Weights of a small encoder-decoder audio transcriber: decoder width 320.
Rows from block 7 of the audio encoder, named by matrix and row number. Rows with one number belong to one attention dimension. Each number is 128 + 32 x the weight over the matrix's rms, rounded and kept within 0 to 255. All counts start at 0. Numbers have three digits each.
# q: attention query (encoder.blocks.7.attn.q.weight, 128x128), inputs 0-127
# k: attention key (encoder.blocks.7.attn.k.weight, 128x128), inputs 0-127
q.31:128128128025129128128118124029129128118142119128157252021072157129142135214129111128055131127112128137128128123116128128106128208128142127078128144128156158129126255067128052119149128202048147190121128128133022143084128124128231115128178127096128086128148128128128168133163128111117128143166128128128128128127108230131130138111131129094166128104128128125118128141142204128110128128128
k.31:130128128053128044054110127109012091078050135128128128101128130066102115128128127167129126128128129062118122128190128128141128113128128128128116156128130128114125126119128128102104117112128151227157138128128217166126115139191134134130115099123128115128128128128128128067140128175127128128128153128128133114128128137129154121087137068082134128128128205116128128128128099194127128128140
q.32:126174144017136126148152029122128121121176106113140170121148107131157108182117122107095103105147068153152140131122108163163126131115025116117173127108133134139116111104069114111138151161089146091094129097096112134141127094115156118121085174120128114127126070127138114127128114118137110149153131136088122133124132123151150088112088156091129141055085097126086105158130154128133088135128
k.32:132129090179103134129125194146134136129193111153122097148140126118079136079127119122128168129120196129128126163112118127111149095174155163168115122178133150098163134134148133143125180117161124131128108171079140129097128131127125128102216164148088172138121180103102166149233135147124142123116128126165111119127100129128119099135128129175090124201174130127178142128121087124099157128117
q.33:127126000255128146138142134130132136139175134127066063136147134241115160128119063129083119097128099097127097128079137162120119129072123137116130128148108146120131137194141127138160152168126083087130131126124097128126078112152120065130159080159067136107101163107157121130121151097060134142128127120151105143128158126122065014128060161135105123120182113152137088133128137143122126110084
k.33:132152128114128127129143128129128130128160128116127130124129094147149107120042129128066067124165128130146130119156113144176098146128111110127127172128122128128119076138103122127130129138128134123126128127128142127182129081124127103128124136129143124128148073127135077128140121117165112129128128143126126131133142083135146106126073129128126129128112133157110127128131131117139128123132
q.34:145135121134121114128143101128135163140093133120118097155111088128164148127074162173104105128170106124144133132189117136126111155117109127113088124129115128106100078155122146118128093131128120102129130131105128113137119122118104123136054104171129128130100128130135112143095121114128110130103132120130128169129133098143090093166077092138117120110130137144126145039116131124088127108124
k.34:130090149098156126175080125108128123116148132125152133129116155159140158135138130075154128130126130123106123119130163105139120150128160129111130126094138129134127152129151127125142133155113155133124126100144108188129128126177144118130128128097166149125129127132141163143126128126137133137219126128149151135155094171150182150121177142119139141100129137120140111128139137128143127128130
q.35:128117130124124124128139130140130130130128128127136084177117118166111117126113120143128131114151123151122146128157091139120143108129123119163115164163143144119129099139123137136142097133140144148127156130154162128175104121093128130096111112114128113132126122089124120130126126158139119179099127129117139132131138089141133122130083101128129146147153122146125141112120119142117150119130
k.35:128107134142139126143102128125110114122092128130144130128116174131094125121150135126170167127115112120080128120144128111094146128129184160128085128127151132129179171114142131127133099114140141151120128123136128158110113131132122107124129037108130126129124141124120136130076129147143138132131121128124128094130114176133141136131171125124137134128128152073129121114136102130127138124093
q.36:126128127113128141128157124128128122128129126128128129128130129127130128148134123109137130115120115117135128128127123132139129128126113129128128132128132135134128128126122128129133129131128128128119128128130127117139103128128149130124098132127128121126130129165129125130110137128128140138129122126126127128118127114128125135128128134127128131120128128127113128142118098131114129135127
k.36:136084132127137127129114125128105070128064139128127128128129173128129139126127129128147129124101078098107128124129142099131129128094169141119124128121127107155128159119147107128110075133129121128128131127129128128079122141169128114128110057126128119128117131128127128127050138129128147132130128112128128102112133157127128149129194138128128129095127134113118128127129100133133127128126
q.37:121129128178125128138135133128144128128131117150213127155125128140255140128142128145127130128196162214129229170145135128196128128188143129129152167128128128128130129192127139255128144128128128151114128128134125128132221133128127142129160139179115128114178143000022139144130027126123128152128128142182128128255197130107122128124119134132128126225128132128141255179127127157127255127128
k.37:128128128131117125132127170128127129129140126157134128128130128117111129119129129087131153145082135131128128129115128128124128080137136132128134128128132125107127129104138137126120141121128128124127109136128132127127128142128114127128140134128120158132133140128127166129128128129129128126128131135134128128135128131128131104126136138139119120140145143128164128128127129128127128128128
q.38:117125126133128133128156116124126168127125127127130128149153129130127134148128183100140134166194126113173127128149160128132128127128131141121128131094136128228128131230131129127128062093128128131127097128128128129114122149144134131127127179124128104125130133127128124144128128113175174129153119116146128128107127121166136153172133128128114111162130142123129128128183112000117124139120
k.38:127126129089128126058150128054128130141115154131126133036130132105165128129138009161132141131101136130010116091030000128132129149099136019101173126109109122132128130011148018000105145128125106128128128081161131128090106117128128129141151092080128128128000135132126134040125137128128128126218135080128128127126147129127111132099131139000132126110124115099025012128128128138135061130136
q.39:127150134134176138128174049121157188070146117069104129152127152112144135134053105103106126104095080128142116062124115112113076195071126135106128095063116181168103136128133125101190156158132117034127128128106096144127128070131134104143129136151173133127128156156187123203169152043128142128197128096128091162100099128144128120128129134127128178079118086077128102148230138115126094127092
k.39:140120141000133128093126086116070027128005155084122128125095128152242128132143130191146113098137105128120127104152120126182129126064124046099173139104128124124128126147129103109117110141128128179132197101179155131054128123128146139128097128135122110109117062128127104007110132129128000132125124109115137117117136128121128149102130117042147136043103120096000134128129124139137129125136
q.40:127136128186128127089128149143128176128121128125126128128250127128003123119121245109139166183189127128180128128140128127054093128148144139126028041127115126206134131128144184106128127130141116017127102127056128127182128188119061113127072126124129127129132167128126128130131143127255160042116127128140071129135069074143127187242156128154094128143148083131255128128130085106113126114124
k.40:126109129148133116032129128126134131133148129143128129110128128058141161128147077147124150128128212153128128042113133095122126161125162149128143125125094127139119151127161118131117151131095126127128126129128132128000128129128127132161223044134127180139127135169131157128223131080127131126155187072147120127128128151125124128127128128130128127124128060113021128128133171126116103135133
q.41:124124128138131135146126143108135136116137124127127126128136131132105136108120150105130118127128130127121125109140144127119127136166142134122096124120129128130129142126131125104133122128130128118129112133119125131127128113134087107135136128128146129126107140129134126167154131122153132129134115132137129129143098135134146131171134128157128130146132128111176126127156132100127127123128
k.41:129075128134128089070122138070151121127125121129129109127125129132147127129151125170143134128130169166103124083140127118118132128129150140129128129128123144123128130167140091142128105126127140176126124127129143157107128128128131135135138103093120126124122131127125128129181128131128128129128138106129131119138127156126129133127113105126131139128128107116080128121129152130101130128134
q.42:128105102123071106120112223158040039218040172189145128104128089125121149109195148148155177132158139120121151201126128138209193043135128103195150190211159089047158071128123142161015109089159129253128219126146244116132128207119117222091104100099036119134131000087029205000028092255128111128039162141097183000127164105086128102086101128127128101143143166213126199115000079145142199129163
k.42:135159094255089150222202214168205255132255107187128111188206116144000128106076129000086137169112145129144122192101168105123109150199128255162062065149128136137144138074159128190144067146212118002128014200056062057233164142128070082127136151183116147142143255128129137231113128102128221100127128107195079192129119102172128086210129145255046084220220111162213153244121131062126154128123
q.43:127123128059128130130127130125130128125135122128128108129123130133107129135134124113139129128119130128102128127129128128125129128173139131128123129128132132127128136140131128121133125098128128130128125131128127128125128126130128128129132131128129128125100132128129133132128128127128129130125123128128130128131120136132137129128128128128128129140131133091134128127132126128119121127128
k.43:128105128128130092124126129116132123127096129128155125127116131141126128133157158126143128128100128127107128128131131117121134126139143128129128130129130130119128132138127121128129086124128133133127129127130123140116125130139140133132128126105129095128127127127127128128136127131129126129126128126127131123138127161129131147122127097126138130128129131116128126122129128127125129128129
q.44:128120128138124118126128255128117108137127137132130128125168128127116118128165128130133138131127131108127128129125131160135130124131128122132130137128128124126127122121128128133119126127128128148128139127140205124128128140127117161126131127122125128128126066128123128123128127255128120122125130128084130126128138128122132142119121128128149126140148127162128138122118127123132129128131
k.44:152128124156128117149123149129137155128177113134135128128169128130061128126125129001108129149124138126125128127125129128121126129129128125128124128128128128129127128101128136117128108116124128067127100128129000083143128124129103122128143128116149134140111128128129136129128128126128142128128112130131116131130052122130128121135128137140118098139128132130147116128126127094120128127125
q.45:127114125027128128128000125123127093118145127132164085034113144086075124140145016114151128125074141128091128087119132129134133117143129124133129160144159143128126128128128127128128146101085156167128128142132128128118128134145148135130140133128128129127076090122129152030141122131079060148117128133126139126126128145127160130044126124097155140135142217127093129123103116157086132140085
k.45:130114128128108000189113139129128120123102124127133126128128116169107130141154200079142127131076090127109130176116131128123154109152128120128120129131136130125136128129131128119128095125128131134156128124131102130142126128143132128125086172085129085130129127125117128128093124141130127129118110166127129104138102156131131153121151128128134130129136218127165123126119123119122132125125
q.46:114148142106172165138128058121162255049171094077103129129161171131151132155066099156113110105122111128132114095131126128026080137095127136082093074075128158215120155129128128106197151202111126000127128129127071170126126077138145014156145191159228147126128131156206120163226161047164139129206122157128059227120108128128128128128129255128144189122123082070128092146211150066117091128059
k.46:129106159046167088040125059095077047128000197073124174121110144142255128169226134202160128093148110122128117096155107150141128125093122082126181215119128128126129122194109107108128141120128108230119211085171165155108129121128190149133108128127124119110136084128128119110128130129128078148128137124075162104126154143123128161122128121047140169087063187096027117128140126211133128128136
q.47:135089099127086096122097197150087033189063169193147128127015089126126124119209128140152138094104145128098149182095122131177212074146128121184174232205154090000142110128124128161033128094140131255128214127149196112131128162125128204096127105101036121129127107083041170000022100239014114128081130137116220000128201128128116123022099128111128128138138255160109166116015092189135179150142
k.47:122172099255081142255148208174179255129255101182131105168163128123000138112093135006114133155090137125134129211106174118123128139202139255172091080147128136132164128079147142179128075141253125025128028216093078070249164158128080111120128153154118136139136255128128136180101128126128203095128111131194087159130105124153128073179137137255073086255255140139255152166120127057126164128105
q.48:096145126171113139152146114137121116148156129133077117133133146159167128164120128140118139096163101095144131139174148163151120109099117143151189141140126124167130129170119124193138087131145112118105164157123122127184085148140151120096093084199079138111126125121132125125061142128102155136126119125117114128114158113078080099130121165128109121115128128120106127187100114145128139173079
k.48:129162148079136175118139093112139089098150140105129151127084124073146095152101120115128100101140115083139126103126097136151110129096059091127144183120150139130115103078094111121166148165124134135128168130152127127128113114144180124102125194122144133104152080128155116127161123119148096134154119120095173128122138111159146128066128123104139135108107119128095127160128086147106108125141
q.49:162125126158112120105152140124166220126156102148140155145118104066124123110133083066139152126165220163138140115104098128115140130222199131147104107128133128119150128074180209142131162096126134147129095154111127090127139141118129110127188187127121164128131184104128150190201112109134121137128139120143164172160077160168139115112092115196088128236153110138219140111123132126049131134157
k.49:163117186064175128100162111116134128107092123095127192122130170128200154150127132165139122120119116127109128069132146082135073250106129138013177121030104140158109177088128146124134126213096135117115136115147120156098124126155156097217115089127196130126185131142142129142129128102128138150214140127125104152126134165136137255124220146108161135044071123081118121155122147129122068135116
q.50:145122179142128126124128155128168142117179048128110245082142110002152126125173128089164189108117248159136130116128114106123116151200210156118129104114151132125128142044134217138128247190129165159128073156099123093116141115127210076132255162131171200114219130147142191138242100049130138128193141166148117152197066196173176128100128117175109128214147160129173107117122145098082140187129
k.50:041133240108145100139128113135128131137073128075080255111146126123141136181161169117166166119110097123156131132132163123142078128044095129111160108041105122255128140128106095128126078161128126102128131106115118116098130180127153130170000129141126110106143128195128127123000167130182158118138124111121088137089104124117105233192255134129126127077019142127118121174131131100158100129111
q.51:127132118183122128135159126208148152128117088128117165124125128109187129154131131145142156117178131133137130131152124128094128106147131143158128112156146168133143132082124137132172136181128131129094128170137088131147123129113165119083113171199113148132235169111128148169136123104126123133126122154132114159159120129144115149089130116139128135168190129130173114135124133126093150133100
k.51:116113136075170127177082124117130115085181123103186152111134147150091141153129128063150113129112092134097128122131139121112128147127122120100114128121145176131127133128097107071167128152098165123115133046138084196136127093158154133134080125121172122129129105140134141154161127122148070133166127185126128139122099190131223140130137163103197177110128159108126080117157183114160121125123
q.52:108127124185128126203127137172169188128133072132209128129128128144166162153137184136128147132218187145140174255161134143135127138182175185127151113126128133155162151186133169255128178128114128148103086144076097125117252135135147129150192222211125141110246180071089148255162082096105144119130128158239095128188100129095117119126126129236118122255140163128194173145125128114112255128128
k.52:129122171104128095129045139128128114126129127053111127128125124124072132115129032080129132162127116155128128128098126121129132132131150125117130129122128125128111128099149125110099133105115151133128098129105134174078112128128119141135130134122130144130113120255125154053128124133150116125128143124122137118128116144127188128134127128127160127117128134098142118096133145125128116127148
q.53:149128135144128101119110140129136170131116129132124121135147112129137127075107136184094120149070133165130127128131128115099127140144135117128129103127104130072128125128143144129122128137135126111146120123117130128136170114090087121129138122133128145133143147068128127129130122128150119116127156146140135130165129135146124122129115128141120125141113092142133130121129164192133126066158
k.53:117158125122128130129132129128148149127178109128128120165108099128119122127122128125073124130142172141147128128129147140119124131182117124128126128133130142104128112128124167128143191127126150117128123219118128128161130128120127138129168184198128160127133125128130130166237122126128117125123128153129128151145113123128148118127107049171128128166129123132150170128127141120100128128127
q.54:122128128150128128130128133128129124128130127135166127128129128130167126128136128178128130128163129132128128152134128128246128128186129127130186176129129128128128128128120120190127128130128128140120128128157128129132128128127133132123128127128117128126144126052128143129129103128125127129128128148127128128162192129121128128128118128128128128152128128128128147128128128255131135127128
k.54:114169117135099131152143134128128195132164127143128139131166128127111128128109129091097129135130128128150128142126128136128127128130125124128128111130128128143128128104127143122145147132125125076128091130128118110131128128128122126128129152132122155130141150128129139155114128127128128116134128147129126151130124106128127094128129128147110116138139130129142127137127128120127122128125
q.55:118125127182128127128128166148128106134129126125126143126217132128135128137130196140150212128173127112231129128128128127125126115139128155128128128133129130137128114129139128137128152135129124128122128135129135128112122164132132128124168127127120126128134135127128135128133127128128211105128124128127124129126126130127126131143131135175128129157137135188209127129123120128159136128114
k.55:124123130141130128123125162110128134139099128131128148119145153113129134129144101119128111136117129130125104113113157102127128164087136133127143108126113128154128151127132095132127117128125114121128113125128074128101128140128124128133138068124128129131088131128125145128095136134110150124147132112131128127125128129099104128132134148128117128128128084103129105133129138128132128139128
q.56:128132128128125123116131124136119118136128129128132130128127126125128106180155135123128141130125124129093129134121128130129129121111116120130173131138132128125128107129120128130122105129122129130127134116128130125128128143119139144118087129126120121131130115127114128116121121136128118125121134129124128127106136124126130128128144126120128127108128128144107131129114129129127131131128
k.56:127149128124128132163135126128124137129128133129127149128134127120129136128123134096126128128119126125136133139126131135129124128128119121124129125124127113143128130104126128113128153143123121097130129129127118108133128129128127124127116129136134142132140128129131143128104132121131128126136128147129122139128129122130123129130156140131127126126134138131127122133131130121141119128151
q.57:113117131128109080145127229092129141128127131153164086129121124150035135104157153076150132143140192145123119130167145128103160130255202125128068123127126101093149137134172120128099089071137139130129078124118141127130131167116079122129128132078126123120076151129116125132145129135255123113113118130165147100192115157166171196183129087138090113217137127120178138089149135030093128109169
k.57:126096108176129053085119129121147132126138103151171104079111103086057118128171117076122140151073216166096130068100143107067131150172181136129127129129112130104116149094145156099114144094107161128116099129124104157128125120130122129159255067085154147167118130128122159129255103125144128129131160128151128128157111164148147128118117100143134130149128100112155128084126173091039121131128
q.58:129115129065113109127000255128090110130111134150150103081116128128057127114151121131135128131107150086122127153127137134164143124168150065128123147143127121085128127108130123095072143101097143167136164128128145125124130157128125143132104128111114125128062051129119131016107128194134119127092129130130150018153131128088155135126096101122146124134140122128130148096076103128122136130149
k.58:128127110200096079172125136126127130117181114145160116128119089129013118124126144025103125150114129128114130156103129128104129128164127137128060129135129128106127128079125151110130128123125135071128094128128104120187128100128100118128140136076155129149126129128128129130141106125142131120112128135135128132135105126139142126129127125153131128166129150130155127109123134092100127127127
q.59:128101119126118121126056197149117058165026135170130128087036128071148122129146131158133096085128128128052139167126127128166141105128125126129157207175134100036114122128122128153048244131133128255128228126151150122131128148125128188107117050122054128129128103107040183000040124224043119128089129129115139000128184128104127128000021128096150146128129197135124147123048108150133136135079
k.59:149179128223071131228132193137125240131187128152128140156149128130040128128115136045084128137113102104140130210096130134127135128175128255176103098142128126130128047081125128141135116125222121062170098126130082110176128128128096116113127147119106128206140187128128128128093128129128140117128121131170127131127123121129128093128136155153112109167159146137232123167123127113134145127110
q.60:113128129131107102150128192116131178128128129139133114128136127141072140101126138082130127159136146137127119127161133127070141133218177132126066108121116113115141141132158116117125045093139127108129088122115133136142129128116083106129124129106128123125106157130123118135137133127255130113123136128152133120168103134157144155157131113135097085199131119118152128119152144055104125099140
k.60:124103118149128070062126117117139127128135118143146108102113115097103123128159107138123134135114208163114128069114149115091128138155170140129130129128113130117119139127150129125116123117117148129121110129120128150104126121130128133158212065112136155148130130129128144128236121125139128129132168103142128127140128148128134127126108103137132129129124087111128136109129167109073125130134
q.61:127147129162158138129255081122136148127162117087111135241144146151155139138108163108114126123130095128157116140131128128082071170112128146111128089074124150199128137149130128105179137128141117026127090128115103140125128093129128105145132143150179128127129192150174090255198139070187204127182127125146092175127108128128128128221143138147128134109124003102129090150255142082137119126126
k.61:131117137051223194057128022045130109128059142083121140095121211118236128141128114201146126056162128135128126054173123123141117128110123058097128148124127128128104128189067076118128126153126133181049172128127178136109119128128222139132154115156124128109111109128132122112141133125128106136128128112057131125127137131125128137128120116064132144120097108065000131128134125154130128128131
q.62:141106106143065093107081255155000000224035195202143128117053066126098148100217153141148174135128146107128156211126106139217200047137128121161147206212147080013145103120124138160000186040146128255128255126138243088131128188114115255100109106099027118134128066093019196000036089255128114118034138132119189000133163098064128106109032013128128110127146168213126207103000056151136205139164
k.62:154187094255075152255210216192199255133255072201130077150233108118000128095001130000086134161098152128152129232100153113118128151184149255174000000146128147132141133065152130216151071152187128000128013223054031000221166159100043054119188153182115175147141255128129141214127128108128231100128114129247064183129079111220128068189129138255005076255246071174235144149122131035126139128123
q.63:137136128123153154107128034159124000129128127120122145127090127117196118154115115180107083011118098124130148100096121142238114126040065121130234145130136137131114110126060137131128157167119129158128182128135125135115127072132167147127121093150128130132156101127131135120098122130058123147132081128103125079086152096101105095050118096118185221001120129135102128144110122183156128156114
k.63:129158136117121167193132129132100129131115145116110154167135127176161129130076168122126118116136014101150157211131076148154128103117091113127123127128145118128136108130107129133137127141145104127129138127136127107162130130125128123084035202139111100105145127128128101126011123128127094127113103158108128129108128100128121128130134152127119127121128169154115129135126083144203129100118
q.64:127162128178120125121149111143122166133095141130126120129123104185134122115122139153098123126207174129143128136158116129094136118122090108152127134146128125101125093175083128122158102119142130119134160108158133115171121127099117113110129127116126079130118149111121112122117123135128099132103134133125134137122144092128086097129112113115130133167115116151115131122127143138132129096131
k.64:128122135093127123130125131127126123124124127129131140126123152128125126152136122123132141127127128124124128122129128128134128125126123118108137132121134127133129094122123128125126128125113131133128127126151128128121112132155145125127157129122160123128131102124125128125138123129128123127125128133126130127128129136132132155104136127121149129131130134128133126126124128132127115141126
q.65:131148127165137128109143107152125128134129160117110127129128104129173124128107132155112119115113103127144128127127077123135129115079098125133130134148110123122101125129108126128128124129142115128126164091154132135127125082103124127127110121131131120128121103127125117113078129130122125134126133128101125126099167074088099112129080128105141132091108122133083118122129146139143126128130
k.65:128116128095131128129093126128126100119118117128147137113111153114103098128135129126132128127128128126105128114130127126118129092130097127128119139140144133123128115110116121126128108101126133129127129127132125147128126128130129131112117120122129128128119103124122130092132119133128093129124128145000140116128115135122150123121128124116142136120129129126118128124127128129128127128128
q.66:136128133128116127118128137127122128163123166133073108149126102139141157129122131133128115134140128126137128138123057143156129075131125113126136127133113104118128115157132127131097109128132108118138125131109132111145130137154129126152103135131128119125120128149128128109078129134131129119105126105129127125128142113122107116129130128128112103128120132153104149112129124133147127119151
k.66:123128128073151128129119128128130097128134128122166125128119128144128129139125129127129128125136126124131128129128128126122157126128184128106133128128128138124129128139125140122131125129117128167151128126130124164079127127160128128159116128128156115125129098129129125128125128124132124127128126147153126128128118126129135128141128221000138128128054128128165128129128127122126128123127
q.67:130124134129129126123128140128128120128127129128128124127133130117114129102154120127126134127120149138126113116124117127127128117129139128128130129128126128119126129092140128129128128128123129130123130125135134137108124129115127130127164120034127129128130129127121135128144128132128132130128133124128133122128124128130130128123125125127129129153131119126132124124128134130118091127127
k.67:128129127141123128128133129129128167131129128125085119200128128118128133128128128129127128128128132128129128137128128186138128127129130130130128127130128121128128128142129154129129118129130128065102128129128156122174128130128128128124129128128123161128125130127095129128121060128128129128128128124129191128128137123188122127127128129188120127131152129128129129129125128128128129129127
q.68:128129128099127128128130128126119128139133128128128128128127125128121123128128128122174125128140128128131128128128128128149128133129128118110145128125120115123128119128128128128097127106118128128128125121127126127128128128126128128142129129128130128125107119128129125120125127128128124126128128128128128114126132128131128128128128127119127128120127128132124128127126128128125122128128
k.68:129157128221121132128166128126129160133132151127110133147135128186151130132125130138129147121129126116151128148128126129161125130120127130137128122125108111134144130130128128145132128145146117111128137128134126110137119135128129122102129132131117129124138150129133128128104206124128148124130126101128071128129146118132090140123128132130062071128128128133119127146124127128129122141125
q.69:076126137144133120138118120211129106160134147159119131107126129125166152128149126162070158126123111128128135168128098150138174088106156124185165131161126140150134140074146125151125119155207128121093202154137163125155110127129128178114082121144120190152123120122121180123035140146125152139130169121130119125128149118085097128129133134134129131115143102147104127170103133126124130122126
k.69:118053125000201124130049128122127115107115127119219124108126187127101121128134127128145102177055104114039118066142194100095139127128108105092127130114152133126082126095130110047100127112086161132143119113152121221015182130177108134255122116100223124129126074155124109127131126129121127117134104206118130127125085235127207147134176175100255191067087131081105129124131160146085089128128
q.70:154130130099127131118128135086075084177099168137170022133088071086106106069155144128152146140133146090127125128127100211134129096150060095139125161131128078046121065158073132127088177000130127169145141073125140127115142136131081128106179084124092105129091089135037129112127118143118105123084149165100255109097158128128149078128127078095125101189111164132107136114110126156129246140176
k.70:119066128102180127151089096112117078105085123115128171090069157106128134144179061106148121122129074086111124104099068114139128102074129125104128160119128139152126147065121115112134177121076162154125139110137108128105108102170128131134124127107153138118128084134127126125138141128129122130149123138128118107123096169082162128100144128094161155084128160112128045119135107128124114135114
q.71:171123094078126128117128131091105084136114155139214079135087036113075079043133129120155117181131151090118119100128057129078129108177095090205044188186168117000106018118092137068113151000128140173161133071131135127116145111127102126119176111070125042129089081090095103110149091138153055127003132144097193118104137128131215000128102063080145127139124227128126130000127125141175168127209
k.71:117126090127135127182127127126128127113153058128128158128128154126090052160132100100128128110058038129097128128125126128107128128112129128124115132128128178129129146126097138128175144146114180130087142128156103128128091106128207128106086124128128133137132127124140130129131128124128051212133123128130099128135076135127223128126078081127184219128140172126154040126135115129129128144068
q.72:189127057125010078127123255234087127165115128231226065157076070193109111053159194209128157173095255133114149200129145219053226000255108113255122188255234120000219026201102139129128138069247161203174137190185146117255144160126128114120254149086128174238076128038000202118242017203128079128000129215109197128165169165119185075124129126146131125255219255208130206131129139166182229122161
k.72:055036093048160128197043133128038016114118070128252128128022169124000020136243125128214081118000051077000174128140109131089205028127080117128120255173246255000132083069000148096136150077112255255120219128255128182126100148128227255128053106094128123130105025048061144108159003255127000255078110188073189042149032159047255128124121017128255255126173255127138080052128000128115156156079
q.73:120130129160164138128143086128170165128156128107086131127156157129136135146093099130111033126128055151143128124157096124128035191099144127102124091121126240244102146134135129126147127180117121086107123142123109128133125089123128132128073143155130143116183138128185126167103154064168136128155125115151098159127059097139107119128060141145128128092129031109150101124142127092129128115119
k.73:147144131146125129095135129137210188136142144128126125132165104140142133126067198128110134132254132163193129138129128128132128131135130124144128106131126127125129126138133129130129062142161097120144112129060131125140139120106093127127117203129127124149129141128128132134108129128136132127128140127128130206118142066146106128174020163133056080131119053130101151133129145102151140110203
q.74:128132110137130132135137127126133129128132131128123127129129131128131136128114113129127111127124127125133128128128099129158128138128137128123126128127128128132129134128129128125128141131130117124128129136114125127133128114130127128128127127134129136126129128128141129137128136120128136128131127122129125129127128111139120106128125130130112129128130122175128128128128120127131119126127
k.74:132144130170120130110137132135150182134134137130122126135142101132141130126106150128111139130127135137150128139129128129115129128135130128145128115138125128128129130134135109130128114152170118120127128130123131124147129129107122127127129136129124128138130160127128130135116130128128131128128128125128128140130148104135105128151244143138103121137128111129125140142130132128149145111140
q.75:128130128147133135132141121127137133128137128128110128133134131128143151126097109134123090127130125129134128128128102128158127162127143127119124126128128129132132137129131129125132140139129124116125129140105124128136128105130128133128125127140130142119147128128161127150128151107129139129133126117129122130127128103143116102128103130132124128128131107128139128128128118127131100122127
k.75:131159132170121129099143133140167189136145138129123121135156085147145131174094177128093143141144134146167129145129128133112132139136131128152128104141123129128129130162134107130129098158175096120127128130121132125150144129097118127127128145129125129149131162127118133141111132128129137128126131124128128161130145086140093128169142148150086120136128081131119152143130136104152154120152
q.76:113130137158144136128141099121140137128141128127086130128139129128156157129094087128110083127142071133149124128127081128155127192089150128094123091103124130138132141127146130125134143144106116089114125137101120128126126093127128139128088129151130154113178135141184123149096174072129142128141126119144108137118117083135106109126084131129123128078129067128142105123128122127130113116128
k.76:132156142172123129073135130135188196139147146129109125136142074155170141120077182128074139153155131157168128140122128128126131179135132129144129080129100112143129134149160109131128102163174074103127106132090136124145162115110094127127130168129126130156131166138126138137109137126131172116128144104129131164121168079141068128156075157141058088131118028136090174150134148097153137092180
q.77:156128106117092130137128190155127129128128140128177112129116128168124118115135184136130128129112210125119152128144153131114156089201104106172128176174139128015128102195083129117128110128165147154146130127145131119184128141132129116128179133123144104133126121098103128125213089151153101130073129152121158128161162153141168068135132125130133128219128214128127158139129131127152164107128
k.77:125125102084128136200126128136114106127123091130145128128128135127089083128147127128130117117085117121104156128145114158086154063127100128131128165175183208074145107128032166128162128128127222173130186128202129146128118128128155141122093115129127124128131074086127117133128120196128052199092106151128118117140065127113206102131132110128206193129181211127157100127128076129126151142075
q.78:110129148133146128122128093103128106128122115128080160107168128084156129145122080140122128127149079128129109124117106127188120156066150146083166090085095128211100155001179126139120142128086109110116128129122126131078128118128124138128109124132113151120149128160149128128051193118102167124196128099137093128102127099111087140123127131126122128052127074103128087127120125131103076154128
k.78:144137149136128127061128128111150141128133169128080128128128127128163194118111128128128147135166159149150075128118185103185049255129189128106128096072058040192115178129236092128103128128129000093127045128024127127128139128128098105152208143128128153128127138161142134127128185032128255030177143098138131130114186129137010159125128152128078048128085022129114195129128217127130116116172
q.79:127129128130128107129128128117119128128128141128128127128086128128128194128126091140128127139127127126129103128128123128128128129127129130127127128128128128129128128125128128127128131129128128127128128130120127128129128122128128128128128128129121129128128128128130128129128129128128131128129128128128127128116128126128127117128128129129123114128128128128128128128128126128128124128128
k.79:128131128133128129126132128131131137128128129128127128128129128129134128131127121128128130128129138130131128130128128128128128128128129128130128094128128079128128129129128128130128127128135107076128113128127128128135128128127127128128140131128127129128129141128136128129128128128128130128128083127128128128129134121128121128129133132129110126121128119128128128130129128137133129127130
q.80:144167113179133163129150139110152168120169129128116124133141128128105139105102116106129113135122126128151127120117120089122114162131162149117102110119121129140120160126166128125147146127151127101145107128107126095127129102128128120153153128128147142128119196142151122172173133111133155130145127117164128158128125132159112119120124128158105125160122109124161128117128119110118119129100
k.80:128065098027142103132051131132127083122124102127188126129128127127100117128130122161124123138128122137076128103127141127132132120116122124121138154145137162128124076124101124110087128089100180171128128118127127198074148124161128132167115121122160126133125054102120126128160121140142109143128133168124128113127115128110212071136127128115211156113126144124125127057128140128131129128131
q.81:125165128172100137127147125125128180165153149153010150132159118135130128134121142123104139174110123130183128141090115165129131107119126116174166103154096128164139123211156078147114127128178088123134119124122128071163150130099096149116127133130096163129164178163130124128072136128119158110123140076135128128095124077107068088150127155151048078142128128154096142136128130117131139119161
k.81:132082125047128109126097127130103054127113133127165103127096097127090108128159120127132128127097124137096128123124117128112141101128120106128128172150130128069124085125121122119076128098115143187128144119123142137073128128128133152148123125115126117132064029120101128087130121147128098133105153132119139095123136131124169128125125117101178131121127137126108137079128130151123128133135
q.82:127101115165128128134110135124197172051136080120145126135158168142082115125128127094151127132104133138112121110132128079096122186142160156129070139128169203155128157137127132132209131138128160159128098147133107155121130117112146128128128144064132131122152158121180125189148127124130126127128123128128128146129095151173169156144126124156154141182161137123158128104156127114119127127115
k.82:127141128154131135128143153128173173139149139096117125129171128132172159125101132128126128128128137117134128128128151115144093243108142137100135121064102112165114147140147128135128128162129117117128128137115128116125129132143114129171142128140132137125115143157149128158105132104127156120161128111149124138128147128157096167132128145134114109123128123132128136139127142128123118114127
q.83:193126128060128115128124127128093114148119143130255117127122079220119127133129130125127131129130130133128128129128131129127129119134125113128158129129129110127128105123128130118093112127127129128255126123130130128121130128126126128127120128126131070136133102000117135088158124129129122127123134131128128128129137125128134133128129126128132128090128130126098129128128149127129126128131
k.83:128153130164128134129150129129131142133131136128104131127137129131156140128128128128128128128130128127141128140128128133128128130122128128126138111128112120130128133144132125130128123147148109105128130129129128093143128128127127128130129128129124129128135153133131128129106130128128148128130128110129128129128132115128082128130129132136096125126128125128128128148128128128128128124128